From a checkpoint of a small text-conditioned image flow-matching model.
Model: 29.2M parameters, 32-pixel images, arch unet, text encoder width 384, text encoder layers 8, text encoder norm layernorm, text encoder activation gelu, norm groupnorm, activation silu, widths [64, 128, 192, 256].
Training: muon at rate 0.0042, batches of 64.
Data: trained on seven-segment displays showing three digits, 97500 training examples, 3.2 epochs.
Rows from block 7 of the denoiser, named by matrix and row number. Each number is 128 + 24 x the weight over its row's rms, rounded and kept within 0 to 255. All counts start at 0. Numbers have three digits each. After the name is the row's rms in percent of the matrix's.
# emb: conditioning projection (model.mid.0.emb.weight, 256x128), inputs 0-127
emb.54 101:137142138099101118124122110126120157121095154148150154156103141114118131153092109160123125091117082130171156150150192119181128131138123131097126124123143136123124136158139088137134151116147127132095091185146089156119096105121114120133142124116138197127133143118123142181118129133117118178113134106157068129121130084123174113103122125118141147144118165118133153139063086106122146131142
emb.55 108:109114106159108125164166127104138141153146130106070132130138097152152125151172147147105150135128133099094130121130136115131139145156130133167151101119132155105183111125119154116168150126155082117074157179145104166156132159133126144112126085154107131111147132110170216112169136155138148164172117128132138138129110108143114136127106152155129098110127102154114124121131136128165109109109
emb.56 120:144179149161153169124137135103153122098162115134116118133136111151134126134147118133139206145125101107090150119121121124110116139124135102097123135120136096151098098085168125122113141125107101107135137154137123069178150128124099142083080124146098084110097142113148177099136116112127134167138133119165144064172108128129084151178121107141146146139132114114131135138163139149129134121129
emb.57 101:124147091078121137143093100149160122121113078120151172175125167145157123096129113132128113130132111190184118160096218134129149105127111114157115089117110127110153143151118115116137134138132126125131150126132170148109093139115145141113155124138088171113107125121108094123110146103163174131099123142140151167140110136143180155132123157116128154116135134103128116116117133082117114126110
emb.58 071:115130142124121118075116134158130124140098127131117097104128105134118172118141078147144087127139123142180113155122181111119138168100134141099127118116092112087143126171091098104102093122115147153173105087123147130121138076119133124135154145144184182152128131155104083129119143112132170141155102162142183093129096115145125170101104163127115120138141133116134154135108118117110130130117
emb.59 133:127118133096131108141138147110114153142126101107113124123136126120141107106088143056149118149162150120099152144154103133073115113131131092136162172130131113184156126086151105127131137162097115157124140160145109126106145138135107102115128097143108138120136139160126120137140094131142143178113124190100144148118143112152074146138109110143111088174161140146131128057113152111130136166095
emb.60 160:137142129167129105156114123073166104141144114144097096091133165156137114160140109127141157164136121186078146126113100130121124136132108159136121155106133132133163085120124138120144154140067093132149129117106120104101127150143172128051108131129138085127165135173129160147118111136133146130114150152108085145120136137099081164112138091115112134087113093136158139116141114123130116155127
emb.61 073:097164120100125110091131089179093128109096118130146139137126117117109141137108103125167102102157141149197116153062168135095106139084118103095146100118132140125151121151090111158098108115119167125105139120121118121159091142123119145132188131162130145108135126102144112114102095132115142139090116119123115152145151096111139095126119119141121165123139153134170154094136088090144162100139
emb.62 062:130161153148155134093141090127123144140158116131131141119125088153153145160149110130122117091099133148118118171130117103123128129132106137100092159135145140111129107152094108140129084139189108117142173090095106152136085103128096144130123113114190158145096179129103142113113149120181122118142134145171113169137129125118128142141145124167098088158088145109105122121103179118090159124132
emb.63 061:129106142114118124133099127131159127131144095147154084107108105156087085136099121161174174130146084136129127126141144097131098116116153151126128139149145131098146100116169110153123159109134125158110125138113189154127125087126123110135143117105128080182121111124122153130189138055102117106119103152125176173162110143143109134101121148106123108089130131114168121148129112157124121099149
emb.64 077:141109133153119106118158103133114126161124124102083115158130130168120115112153092131178111150151126093153119107109148151102127096120107122148077133121140130151119112078151086146118105156140133085146156095120147166125166132129144131148120132126123169111094129138143108085139139102136143137131132170143111154057107119135137120133138092088126076136178099114119117101164178168113114156132
emb.65 100:143146155097148180116114159161106110123122120115103147167091126132155130109127139123185099075137167095131151133088144159184129166157114133158153104138155137122162109170113172172116146143135089128141152122131123097163173131133148121110113146139156163134112149083143081174146134119121181133140129103127107142137143140149147106108128129119138136142157135099146094137140105122106130113153
emb.66 071:157117183132118115143121107137092100114162118106144141118123107145142167112181119156132084127092065157103161173156112128183136068127140159127115090112128130111142153125126119101113129134125092126098130150116103112102134090142122113120155085139128114079163115120133128108133127145117164106137079151112109186121124141164171145110152114128128134111128119145116108135148139143108140122180
emb.67 083:162129111136142120123128138198128107165068108148155122135119131133095125183140144133139097122135122133167161136142201131093116130128104090118116127131135110109124135177131128168158100155123179132119132159143204117119140112147144142169144164148138170128130144159126124143138161115100145115132131108118122139126127131126196117135098149103131135128105091135123138171146127099118161108123
emb.68 102:134079128126177135127106123175185128140120123109179162134141143145115105103118130112130106141150102117124141136128097129118132113112137103144131122112128158088100133129118105224135117125075154117072136100153126119170112135169142114158134105091136201095132143121122129148124118146108119125122109157136146126081167109151153129125103162112141169092131132119133120163139132131136107118122
emb.69 074:153115144138140099142160097122118144120145145114161124140093120137108142158113101143131094107145123119181137104150150083122137149110177130160133078104129085140089120169160107133156134140083114155152079077140122117099138133131137114160132113106098122124132122111127149082141086114117129105119104114141139099109113126081106142131103106102150143167178132126139077141111111141072154136094
emb.70 072:132133147158106124104108090202154112140117127163163123109100135103127119144124138152113124118127127139187124136078187161114125118142117104093125126149145118133145108145096123138141122126123159162122116107130200147113141080141155109170186133138122159105141138125118131117127122086115145087128108134101113115143120118134222099120117132121112111123113097129124103098140124118089138116134
emb.71 108:140175145156112156123119142097110127160176149114114102127116118080132137151088135118126157142112143135136161154159116139081108141127142129177125159135130127143173114117107155126159164110187140144119090091134130130133157178155105140088117104104148086142151121140130148130127142135137116129136146145146154136105098111116096135127156118093119122136102125133159103033129100126097130163107
emb.72 083:144113103148126111126138184118119118089105108129122118136155131133124115205135134132155120109159185151127118129161097138072108154138129138152130133154131095158140142087134146093076125144137170107087092137109107098137174126173137099117134090151126101138118127087174122131106101120116133166116148119092148126156104140174102128118138138161163098143152126144121105122158167129124142128128
emb.73 126:114117140106105106160121130091126144102149087082086105084149168136124112122185113147140143137117097145124138143145092137123137127119109127174123130119128128147103137112134117123089152131087092109175133158115074158159123098123127138113072132151132107125142161118120083111113148146134132130093157108130149102132148118071065140118151082121134154114128192137131136173138127118139122134117
emb.74 065:144126104127118102122125127139130150115103117169121115114132142134137127155153142137135147128090135130145118168151129140162148125131147178123106133148127139187156086134106145117096123142106176136098177089155096088091127140136123143169128138151145114150121125174097149160143111138120105160149099193141107099118108125139111089094130165144164106101173065123128126177129129113112096115107
emb.75 072:125119120143125121120118113131136103156101130185179178130125110124148188146123123140098142148154107123127142135112183108129117152139138130172137141167128135147133111157092179106126129098136135085109139139113126142084142109140143139136109135144104114062135130163120149150120145111152139125105143183127121144129133152105185142105130196130109091118099116151162108125179122140077121127119
emb.76 110:145112135129189121137153127102119141113092099207133160134137135189111133154151103109157141149142107150119144122128092086090126135120127112107124114122140101116129102122091157109155144141090159115105123146105140141104128141139144107137117124128166112127215095176145131152116114146129106118125114156095118119126114133153144086130117122109105158162171151162144121152181146122125153132142
emb.77 119:110189113106137157123123132107095159076166111169119085150129133086127095109099126100125099104144147110048165118144111174146127173126132072164099161123157138115138123141143130118137114118148135123123149140120141140124101137088134131146133111130122100141099122118113117178083123152114124102126101141132110135114121093121149092140135128106126122134108111104098157101083090129079110138119
emb.78 097:116107139143148111137130143187119169168153164147147145110151152129097144130174130128086168110141121124124112105130139148134136135109151069112139122100111178140125135180123114164203142136095122136137137094141134104163110089119158109092159117108116136147112136154154158127105166150110101121109093149157168147119155141159154136154108178133158115116108139115129147137109151109126161139138
emb.79 115:151120110121116155146116147114108149102149176112091136149139151126129153136107128079156139078113146127121132152096118138165113162118137143121161193123116161121157136120163111116129137121111108145124116112147100082161129165115090117114148190120104113153110119104127156088138146141124084151149144106127135105156114117150057152123143145127151063161113152136106164126119141118083142130122
emb.80 094:141095132145122150111135146101171132110145165145132104129107132107149104116119097115106161202121122150127143146088136111117157106159138166119136121133146159127107186131137105161150126092139118117122167112147150200125115149145119115127144126103170123135143116195092109137159104079129120100098100130112142130130163127142101137111082111107129128121162105143162129126106123149189120107140
emb.81 097:130083126094103139135108090153113147135090103107114155141131150096128120091184133158122131173144145096117084119097122111155101130092133134107095104129110122096117093129139114131122098167139084105146175109162135083117100101127140148127147111119135098132105127098147114119142162168105097201137132151157149134134130113139149106129128057138133121142113100100116110104103127147152148155132
emb.82 122:122130162136120143138096122093122144114157141135079115124118133165140162106129122126089139114163128120134101122138135168113120156101115179176140161115135154136101106101148073120103153104135132132166167099120129156135092133135113120142113106108116093114105112157113171091127120202115138139150140085149131122158148141133155110134124110158105092150139162147089135137145103171180149098152
emb.83 073:114153098120119071128112092110064103127077139089103103160126058142134131126130153150127107105159193119110125098120157105084093151142095104094139086146142111103130123133147102131131134115146181136131128150150120139146132104130160148149120141122098125153101147179149132123153102146146144146144147129159091135119130119140167096124102147113131120139140095111146137148100132158170121119145
emb.84 076:114086121130112104146154122073131118129177141126174113101134139133107151097095130112107155204139116177103163113143099144143122119092098154103103091107113134115138094121130163095127140136097071089117111129124108105157148102127069134112097108122118104115141113127117126135145132163144108132111133100116105164112109147113117160067130085129134123137141116118140091116092103113106104122128
emb.85 107:127130126150147082124151114206102102137100115146193134173167141138147098159132141136119140124148122105186114101124194127091099114116136123088136125114125113128107157146090132154092088123129167187095076129139157120115134125114102141179133142119125185105092126146132106124117151102130143133134102125136123129132095120121147111118136119116136132114126117129153106120099132100112128134095
emb.86 086:086123110139160137130125140126148149123118144145128156121142093147141136144150167107096134144116116146106132086062119083109139118128136156093153117131132173113146117076095123132096132113134118156097149110159131128148129088113185131102156131142126118143207100181132109158137114107106138187127095129123139132135123165124110136098104154125123122158155117122140160135134155139096086176138
emb.87 144:128123131133107204137113147114160109110100134124133162126115156135113133094085117081129137174119148194052144119136076142132135107126104182137138119093137083144129132122116170110140130115138123130124137185133140155102085127127180146113122156140144096111164139118107120142123087116138138124118167157106140124138136122114116132136132132152130116099140169158134129120108128097173127093129
emb.88 134:102129134125162121131086193104094111132153151108126086159130122076132114122108136151147118124136187099111095130128124117094119141152138100149130110128160119142138115111120109105111147107101098157148123128117105139150131155123073130084090143126160104141092105130153072143135096153136165126137122117137128124134157181136098166121165146113148161098089129109085113132118092141166117092138
emb.89 097:117116134144126107101136140183192119134109127151145116087124119101112086166135139143104171152117106106097157143149099070147086125135112128114160123116118098124156126130155106139147143133098050120117156119139141140129123143119165169159142082164134167148147129147130125084142146124126103122155115102115138133134143102143117115128104165152115088111117109115107164081120127108180106126137
emb.90 135:134194120097098095136111128070110141080157119088155107140135131088116135125148135123118109098113108074112133127124086118134157125106139084149144141119123145109106123092143110084123134169154086133177105171108116123110141137127105167155117079160094142142104112084140148163128129128155082139138157147097118127135136132131092164152140138137132150111121120129150130078111144116098121140136
emb.91 088:136100108104122114099148128185165125156075075133160140151131113126114078110127104160124141141129097114197145140068182102149096072115129116111138138122119149115117115187136127152113105101130144105107124137115141111139114106105181128121156154113102170124152120146108128130154116123136128067104117106102129136125122145153121102144139147151142141129132116086093126156128113114109135110113
emb.92 090:102104160106142158095146131100155133112135164129042123077139136122129141132154127122124166148127150128106096109154156092139139141140162125088120150145125150136112133144126153124106143169124116091161092130134098137125141147129097144091100113115154118159106133164143155151157167130159112123138152129077207103125136124162090155144127106113097123124121126171147130110156143153128102143147
emb.93 071:125116132103124130145121129207135134159067089123147104116096096146115150147142168155124124108085089090099101129134164130155094140116166127110119159111123106122098110170139143148158068131124196149109138128118111147105136102119130119144162134141140124125129166146163123054138121123129132125090117154112109122171129114154182104117106127138104142129133132114131141134119145116134118130157
emb.94 129:154112123149111180117135139068087149130133135117087120121125134164112144143114100136146173103140143187167097138126128126098117099122132094088133128141139089164100117042132118086129141145119097122134097148132148104100156150099087148126116116148117105132093117075125167081118141107139117133119161125139095082144138153115137118113126108111140133147125113150129140119141148122120129157083
emb.95 101:134113097132177127130144128160142147177183132161172158129101108173130101121144150155113113124150168141168147134134182130143172149122137083114101117138104057120155134168148154149138141120128125163139123145079139108136105110122137124144150150103118130133125208129168101127112119126100139140102082109150122122104109101138166147154134156122115143130145111130110150118104139130102136121122
emb.96 071:116131121142132108168123121185116128131125128126192108153152150124159161146155114128132121092137147139199135146138177138129137143153106131136117130137111107130144182205116117169134104117133201123142111132149153150115142125121132105169158165108113129102136124139118158158124113086123175120105134095158128124114124153117206118128141163116125135151130154123129127129152113114132147132150
emb.97 125:137147115128150128124140172145129118120134132129156074162128125108168131107168093081122130109126125112124150155140106131105139128135111124150140135141120145119163155110092132110118133119167146125120114217104145114125101116131153153117144111125133159125157146160090145121139170103166154133128113170157137118108079108145062110117134115132130164167138140108136191091079140105113131160105
emb.98 113:139111166119118083149121147126167147133108175168069111111148143139097146182166174110141126154087142164148190153158136150123118088120131139148137147129118158111093126151097101138156098100125133143118119138124067077119096134136095113132158111116138151125101107107143136126125143120149128085150130100118109118093122118127117136099138151102147102096094110123149150112079144134134143114115
emb.99 089:137135113099182133106115131133129136142176157125093172097114093101154109100134119125103140156157137081155140078145112119115064131101125122113088099107132146146128124134152080147147141137112117090098144126161148115118122151127114121151110140144114129143109165096186108110111149118130158164105138180163144134132134138173117118144130115128152122149131135126114157152179183164133105109110
emb.100 071:120131117114108115142123107157146139150156098122123176064097117109131151073114134098115128137109117113092156138091141145157126116109150116141139109109159134133175145095132114151138140148088144108141132124147158168168092123115150094164149142094161143175167126144129124156165105151117100129183096134142194153149157133115130147138116163137137118100122110130120111129152111175166120124106
emb.101 090:132162145131089101146098121144149123156101063103103163081125142111143121108094135148145109149123095127129118136105106141131126133164138134170153146137138105145107140154110127147133116109066111120126135194107109125114161114142094130154156163131172159136163145095131096082141153091141140108132123131147163134070120167120134155140133110116149131127118107156078118154106129128100103156091
emb.102 109:130093121146131161134143132164151154147159086138124147139128177212129105111170123130145104115128151159114149101114159127145126114131137107093154087116117135107087126129149155186143131110116160104123094116109110125135112105137085118124113127125175132134162091145140133136126121159114146126134139177133127121152154109130167118140105148088131097133099170124159100107191117094141131089149
emb.103 063:149195123140099146134128131101164125116112162119129126130105131127139177132102128139133073118138123078119131131159077127127149150120137111154150168115102137138142132122128153106103073117168123129153140104104174154111095121157122124124106186140187129141110123073093124128156165168118140109109119154087145153109147128118149156114148152156092123130134131129159093146153104089121144115126
emb.104 064:128159122114134161112098130137136135171128086190139166134154127144169112110159131173136133087156119120134131123134149167104118178134142114147165107128139115157136134138132167160092138171133148147140119096137163149127103110115134133137112138156091111103161121173140137173150140085115152117159088091104183127147168122095154095125096160122127094120106134114140096104129137153126142158132
emb.105 089:131090134054120188148116143120132123144137128134101097139090153165135100107084138136135128160151120137090158157086101183156143105135160113085105147117128197144128120131123160111138132128125114106130122122102092151103153151112120130096113133109090116152115153111096171152131084140113183113161157130170114111126139102114146138103121124109155121104106127131144106133134147130138141094131
emb.106 073:119124115109108099111145152200152083160100114131175118158122112109154147108132123119097123112140146117178105144103189120114144136116096131134114137141089136152118152114134107171103107136144186131084113101120148139112112110093147070162142178113115171131122127164113154121103126130136162136098116112120143141151105172136165126149097179126126140145131149120113121137130097126125123140166
emb.107 079:146156125071111166116098162102135112119061123120153105127116114082123120095113130138092105083149156120145126140133115118152099102084157134064093106149133158111143138143101171153119128145119186175160129157126120133150107120134115118141096118161109130117167114133088132148120121137111142117105093090144121112126116101109158096113128123157144149117097160093116147083107125128135135156123
emb.108 125:142066121148110130117143128080087123131153189148107146123116121092096132132154112102136133117133100119080109137136119155099083118131132138097146146140125123135098096113164153121143128133159092092155129106135135100114148168109087131147125119124126103110097110139141117063129161125119099120139119159138065112173111160110079168100128089149145105158115145123116106118088129125113150130132
emb.109 087:163135151110148108138148167165147099083132155124155154134148106153134119101190160171115139124132143119131172132138116134122092073119132106138102143118133154165097118176092064139159140121081097117174090147135094153121131118137134106134107135145134170164140118122119104136127158122114116143129132114116117114116123149081122152115126149114143161080126114118155154162123165162095148121137
emb.110 115:132113135126124117170140104085168162111180121102129110101113165131119111132062095122105154122133097088122126130130115110129158141116114140153103140110108120084164077121145141100128145126131072101146156136120096101081103124126114119094076125111089138137084135129126142089119124113109105160102124139159143151136129119097084141135122106124119179146149162178153123137132121106100100134109
emb.111 148:128120132103154116170120142166132123124061105102170122150109110153106139134086091142118132127136132111151101129137153103104140117150120141133124137119139089105116157121132136139113120124152146155114141146120154134099171158119062127141148060126089148120108155132150149142140113149145095127142149156130070120125100124184161069114117192115120111117124126141070100150118134108110133135132
emb.112 088:132136123096083135079182124149159159109054133094138103149151143120137109123141121088101117105102120121152106111097105171151126142165115128125156108152138122120125134148137114118132113130135132091081125100133140140167142125102147138114148099136106137124185124159131103112113166141121117100151113106116191126141155123130181157129156147128086102124118136110159112097143123137193137097126
emb.113 085:138112134116154132146131114118109091138154118145184149119165151150145132096151138117153142127126085102136148127131169083169132090126161160178139115125127111139137156134094110184112138144135186147124102166126179119152171120119143147147153126107112084126131150115119124144120122131125119102143133099159185125078133139154118124144116142130107171170135137142150153143180163105094118109112
emb.114 084:147149120132112088118150129108090126120134133152142127093115121134105139143122109161098134081127059170135150110173117102132064140136130095155120163147145137110096125143131152155070126178149119099095142090123171181137144175097111130132122131128097156139106145133101119125133102149117089146138141129107118131130146099089116147144125099115156087081159126140138137138155140126160126113099
emb.115 096:124150101122101130136111125112091139188190141128101130104109098150151068143136125102137135129107106110056129115086112081146139145123123135139137133110112137125112119098141105139119145125116089137111162129123120132082136113099131167087127088125179124130112155113156153122142097108148122149120169083112125132154137143134116138143170078131117146132126130067105107165137154163119110129100
emb.116 116:127141107147118148081121101037127110098133103141175150114126140102102161125113102171113118121125143112144090129134185139098151146132124153142157093111121142133154091089140090086139129145131119140135147131134120144107131151143119110127120101100142075124136129102125149173126119164150120143125120141116141144129124144138071190116146120147115134112130128108096127075089165152129114137084
emb.117 079:128138134139118129123140102130150128158134123115167125142121127138149116158118113101145131134084141106144156129140157118172124135124120126122148137122142106120107160145146086146136104154160211176122149121125198140108090094164139104231136133125089121132111171145130166138125112126150087147106140113150124156126127123088157112129127160147124143180138124156132117168142139120144134118142
emb.118 149:135121134153111143114128113156149136105091134124146107137118145141098144095155104142110113162118159166124054134112134143084159145145143176100117138107125125114128163129102132091166107116123124124104150085147117109155129101139154129108136132120191074116168113141144054130152124123113110116123136102118117150153133128151141084112113100126135166144086149144139142154154071115144136139175
emb.119 115:109127126149132132104104101088144109141146135135040111132104131101113145127107155164142137140129111147111134117098129120123107164134121142119102139141140135135234148139159126064121135140128095144137073155111098051128156145140093126104119146127162148129094127153123147158126105141125145155141121152126135136114155152159087141149147096145148157125143127124109126120164137144120124129132
emb.120 103:090151117154071144134110165104144130047121095134139136129122142170151149160143155134131150170109132110160133117168137117108158161119109118109099109107104094122110116082170146077163133099115085142112150098117116138111141114113094142156153146126112148119173137159096126094098132096124109089116149126115122126131141139136089132117124118115099137091120147138123134131195108119149119149128
emb.121 072:101124159136140107120113106148155074129105146166113109123102095106147160143127133143115130197129133121130124102149105172159132140155112106124120141118101149134114128140119135137100116083132121125131143107129171182133136118102113153103105167096177130145130126101091118106134110104124156153140157152137119154150146151106122111087151136134101125172180142108213140133147124149098118080146
emb.122 082:099155128150123105131150103132133179130114150138139114148124120127150121140099153094166152127081166063125113127124154146140131119138166097134149117153155160164128195150158138129115089167148189116113131156100128122169134132139192160180129134138120145117173135111107101133092119110138130113143152138088160127163128098134146131142139136161113149135155123107137119153122131135102136176136
emb.123 139:101092112139105114089134142116122137109175108141099152136128099127127132126117143097130148150159135167081124113162083098105142113122138142112136103124129050143105091088121140134140165138118059134117140090138133108115106094139134131044116163130133079158115140157145129102128149145124131098149151106109120140142129143138080127149098103124137110101128141109133156155171132145128164123133
emb.124 082:140145097124169109145105107102051115129147121092077155133144116106115125149148144127099158135140125146113166112136124164139107134149147134089127128112135128132144110118130121116106134146093078076148113124153126099170096133109075113113110179138103114090141084109135180096082107141174101114115140110120155105120140120153121130103121110103110087142131106095148098080139130134133113128134
emb.125 125:148146159130146106103126141155149154200120085140170088141153144143159120086141147146146146134120173154102102138125112118146116102120153158169123147137137123140169143132138176165123139113109103121121105096155139106081135130135192128096167117139120095123170096130135114132135126124148125128165116122105112120112113140113120110136155117130097163121172143158170169076124146101098148133108
emb.126 137:142126112147143125137113080124126119179138133110100067097144138130103086166079133172120151138096140128132155124110085143114080095087118105126117119126146117116126108093119117121143134119141117077186147115131135178158148122149149141134121113120080118140092134113130101105107147138133121088105106092130139154153131104086170138119164118130131140160127116147134115119078127136184095142112
emb.127 123:122145148082133093154132145213103114128084148121167116168138087176139127144160125113132101112142126131132140132121143082141122123124116099139133139142141115116097154163104093136132086104166199126147109143135127100131133121143159088116139108121131187081108111136113118158130132095129124123103122093134119134160102099107166124120115154137158111116143126102127073139104105132138132147160
emb.128 089:080120144140145122120108130203150143162112162118172136123113095136112129138122125143113131125147079141157131119143182130138111091127120096090120156129115115106108168158095154162163090122130185128133133115101149135137108109129125130107158136121177202132178153105090114148152150099129138093134124124102118162121109122152158127118098096116136105119101119148114148149119123094123112130161
emb.129 094:125098155106146128180147096102131143103170102140138162111100117170136139124103107064106103169117156107070081138158086172105115109135120148163120133141145142146155108104144120123139138131136086079148103176128107115143133153157119140102107106125148133161115128070133131140152153129113123161110136129080140116144103109133125156153134156140103160131151134150133162146125131129079123125133
emb.130 083:132129145116153130096104111136129144112109123117172105107141129120116147113123146170150104133139155123157161152152196108112115129135152098108139121140129142098089121136079086152138123124162092164099148133148129183137149142138120118146150096101099165108116128123083136140093139144100146168101109142124186101128168160135110108094132132136147145163142193166104117171120146117122153136103
emb.131 129:143094155129116157115132166098144105099153113126100119099149121133094125133148131105103083146086149158096113146120152120127144157144129139121142089131140143133126099124107156149144126142131111111131148149131111181136109199139105151095152149134094126138070103158116144138139097134144170077130121112113136087085088123171152113118122128119135135107118154130096138072063137153126101141155
emb.132 072:125140087155103090140103106152096134169075147125112161167141164146116120102100135172109129124154143128159062126135171126114086119120126125130093134114173095119135131130116096126101091143108131148093145112100126134123123142117122129187144129115120184147125097103114129115121117096157117134126137092126125156146144188136169088138123140097094140127135104104112138161076124111149109119113
emb.133 138:148107122113122113129120156148079133108088116070178094159114138116108118143115134171100118108141126088139122133123162127153115130136142148151102091099134119121122153168125093123118108113111206151181165108151134129137134095158097105148137142159079140126104142098122145157134140140098103153128153099130117140140100118129168160140126176118115160085140106115137106127098119135181128142113
emb.134 116:159130127179128131157141120074138144128140152147081099135119130087131145128132104137139159140141115107105187134094066151132109138146133117128113116109142112109162102082130101109106135167120083111136125155130159139114128144126192138120109100118088143126127137143147150132142110167120175113174102166128127097125143122091103133155149118129108120126132116077177159119115083162137130118094
emb.135 074:148164081153149107131142133073148104144156104080101136085118132109155101080127102124128138143148143142116135113089113109139106165093106094092115131116091133136119164060140170135128136114111134106105125143152112106102111130111150096116117163122152118125106152151169099110059170144122134132109090124104147134102136106121081152116132147130096156150114125099141128108159121152134140114105
emb.136 099:125120135125141135077127144196165155125093135133163192137134125132091123110142091127113091089157084115153099122166143085133134096136123150078106144137140131097153180141136117131103139079149152160103110128106157146154112126133141139116148137090167124118186112152136099175130108122105114098115117132092138140109109133147126076143114159120166120141097132117132128149117138113122132132117
emb.137 076:111144112130100077125141134135092101131105121131177129189151116158120151137143121148181078106168118091160142146160154132167121118147138102142130109142128092101106142167117134129098086098119159166171142093094117118132154137106131127204142148128134161102166107125099125161109128098102103145147117134098125117102098149157171119118141136136136130122138114144134074140129127132124131138133
emb.138 114:113109144111145117141136133090154092062148134121141161121125111137133145119138140148122168123107122157092073118153063147092155116104114142140104096140108116089106098081135113114076137126130123126127122110117084137108151098109133117090081140112139102133110157112132114107105164148104092111138095165098120123134144131093095140128114114127130072090137143151147158172129119138089141158142
emb.139 061:130114079143117097125152135087084172101120089117108125163101110165134135109101136105146130117141139131146139125147086100141176115121112102122162137121140135151123170149137106147139185144150121134142130091124098137107129126099127104152104122121119171133177139103086119139157136088101120184093098136189166144100127076129108128117141117134151141136164133158124103145124151150089106115130
emb.140 077:144167169174126133110122147105146163095137167161115155110172072148156158130161140141139072147106091188124138125117119153124134129142102123152122157127105126146137148118136112106111148109143089093116111105105153121120125122142120148131082179074135084101145099118136123107134115106145151116095134137118118141172121141118121150164132096155127165183164112123118107121111139154098118115118
emb.141 123:135152112136146080126149076056152138149131130105077110108119159104107142127082131125135133129114110144107138108121130106128183132159133090128114140120122151163096092111121103087088143114141096119143095119111102074126135084105104122143065128112135136134118113130138118148136073094113091125114122129105152099111143137129117162160128108101129095130135130148117104116177116121174116100141
emb.142 093:142097114121119120117119145082119137133082099116089127111126119108131114140073124104159147131146106107080147123097177141149135124139109079136137121156104138112102090164163145165121111139135120157124101126114123126142135100126122152157077156138123173127119073146169122049124138120121152123124145099122109144155104129145157138106142133155085125126118087134077113144098094132169148138108
emb.143 076:108115104141166140125092104122130160122104101142136143125136175140138094161121139118138124092116136150131139123107131163161128120098130165103131139154124135109151158147136177123150080147157163158164138124108120157094169143130136122141156118125119129113076114109179128139147179098145127118166121110146097118099147153181121115126164095138130127147151130099167048105090136122100118104121
emb.144 089:165110110116126138135147107132169164091129144150094150143096117100142130084159128091127114103107085129133109142100104082075169151111118150173140155110122087124130116120136140102158125101119163149151122135113160146152097144100115075127121102120099103144115125097182090099111112160142145123126131140142143152102110140146128117089123135142134107164087081152103137145117164156082119132134
emb.145 087:135164099146090165164111156129101181122147121115130162156126099089121126139118132144135116186138153162142123116162118137145088130120110128119117145129152146125114089138127105079127128097078129148128145141110095093125151178090127152122073131130123111177139118080132199139114128150148132121154132126105140077141148129156126126126140125126140144116130093105123098162155140137077126117095
emb.146 123:146138147096133142146108164150097091128151164133075098119161143174170129182137130128128137138132105114093179140128114145130151155080133148125145130123126173192148107117077145133143160143129155136110135126145123126137123155151112146110138153143134125133105128121141119135123144133132138161124197173145180124140135122119064137165162119139134124114166155109114104140156146146083138117115
emb.147 110:100155095105135129107148115139098138150151126108140097052111113134153110152125144109106086152121194143081152134101131137091109095122122080112136133110113135133137113114128120117134146131133091088118159124134107127127133130157168095073070093135133081155124147152132079112144123121145125114077150130124156153117108122120107075113155115131121126142122162105141131084143104122158108123140
emb.148 054:142169117170119085128141095140126113143099172097102148082165114144156140127081102098130076150149162151138105143125113101169097128139124108111122155127146117100143176114120152121125117164121100139075136171127090124101139138134154128091206095113119121117116173110139158137143129100128149132109120132141158161163121123150129136115128150120163131125119096132177131128100125127117095136154
emb.149 066:106142131154094134106081078144120127149106167126127138151140143158120122133145150136149145096157133109198112112148135130166141131164145094152139125102137103151123139103152157149125140175111147130105158100114154119136108132121146122138148146074141125090161117117144181112098136111129131048148148149152138156148153165092143096146089138097143106162123118097150129116139150149136131093104
emb.150 067:097105126159141132120115121218134091144080160116146130107143147144122122111118130136115140121147128090138115154133178150140140102142133141090090127131124107153124154157107121171144075139137209167152133125098114118109127104126124090181155108152129159106145124096135121135112152116110102120134095163133131118124135157130184112135135159130114163149122124147139158170150128123089136132145
emb.151 126:119133159080133177113154134111113105129179141137166135142099142102111132143132102104146200145151139094157138163085089145115136136181126124123162163108146150114117131139122180124123108133107104151101099146134160090069124121141113127094151116157123126147094122156106139122133130101146151150132116124129106147127147095118124196071117130102132135123126130092105144112155101118152130111143
emb.152 098:151116111173147103080145094077122117144157124124089135132167155108135139124119139142164143140081173111128103138136082165144115096091136097158148132153148117156130125145119129118112130145117109106098105120154151165128131128122150140125134118167134135115112111151113160133120127129120168129139164138172098134162130121162106130116104066106135134166150081143106115076092161093181123147119
emb.153 084:088120148151179117149128130173135128187073163134172158165134102155140135128093102128129120082140152112153139139144188109152131142112168133115128115108139103136184114129117102141136134129132173129125139119141165144120136136125116100191153098120129132111096123139139113143124141158125112134130128132157118129111126108129194150111127183125146082147122110117136162124108141167152145114173
emb.154 081:118115134151139158114107161148166128141122141169142123105129146162095130128160132178144143077088133167137148077098104119109127106167136162109116128123109111166106155109123153125190120162117124100154106132110160149125131126141148147121144118152173119121203134139135098122085127134125094161120115137184137156126128113110107129133105102157129117125093090163122133134178123118147097111146
emb.155 087:127106129098139148128111157090105112108168099129097125139120103136146099096121136132112162117176137157102130105131145129133108187114154126117147132126133137146132129127137121106129164142154089115136146121106094083151127127150128147093092138148168109114179135149120130084104133160126160081167120139141104144144068074077075133141139108143135156152177154133153093141127124119160130151138
emb.156 079:112104129158073135097096116172149118161065132129105144162105122144114099128137108150178125089166129113189148125113159173083128096129133122104120126120122163125100133134137121140123102118112151106117139161116151166101117104126106143144176141142088161125126104155108140135106134139108114124147142120162142142130091149147195107125120159112145124143108102131130185156169115117132123130105
emb.157 147:133151143119119160146090123119140102132210117140104095129124116108117119158185129118141108150111120129094122137129137100149138135129123151159123134157120095126147118110114123115131153117152136080133139100147129100150150101100157132044112154122111137175134140155140155082130159125140109159158119108101052129150149148082114137166122121101119149099137159156113151132116135129170126150122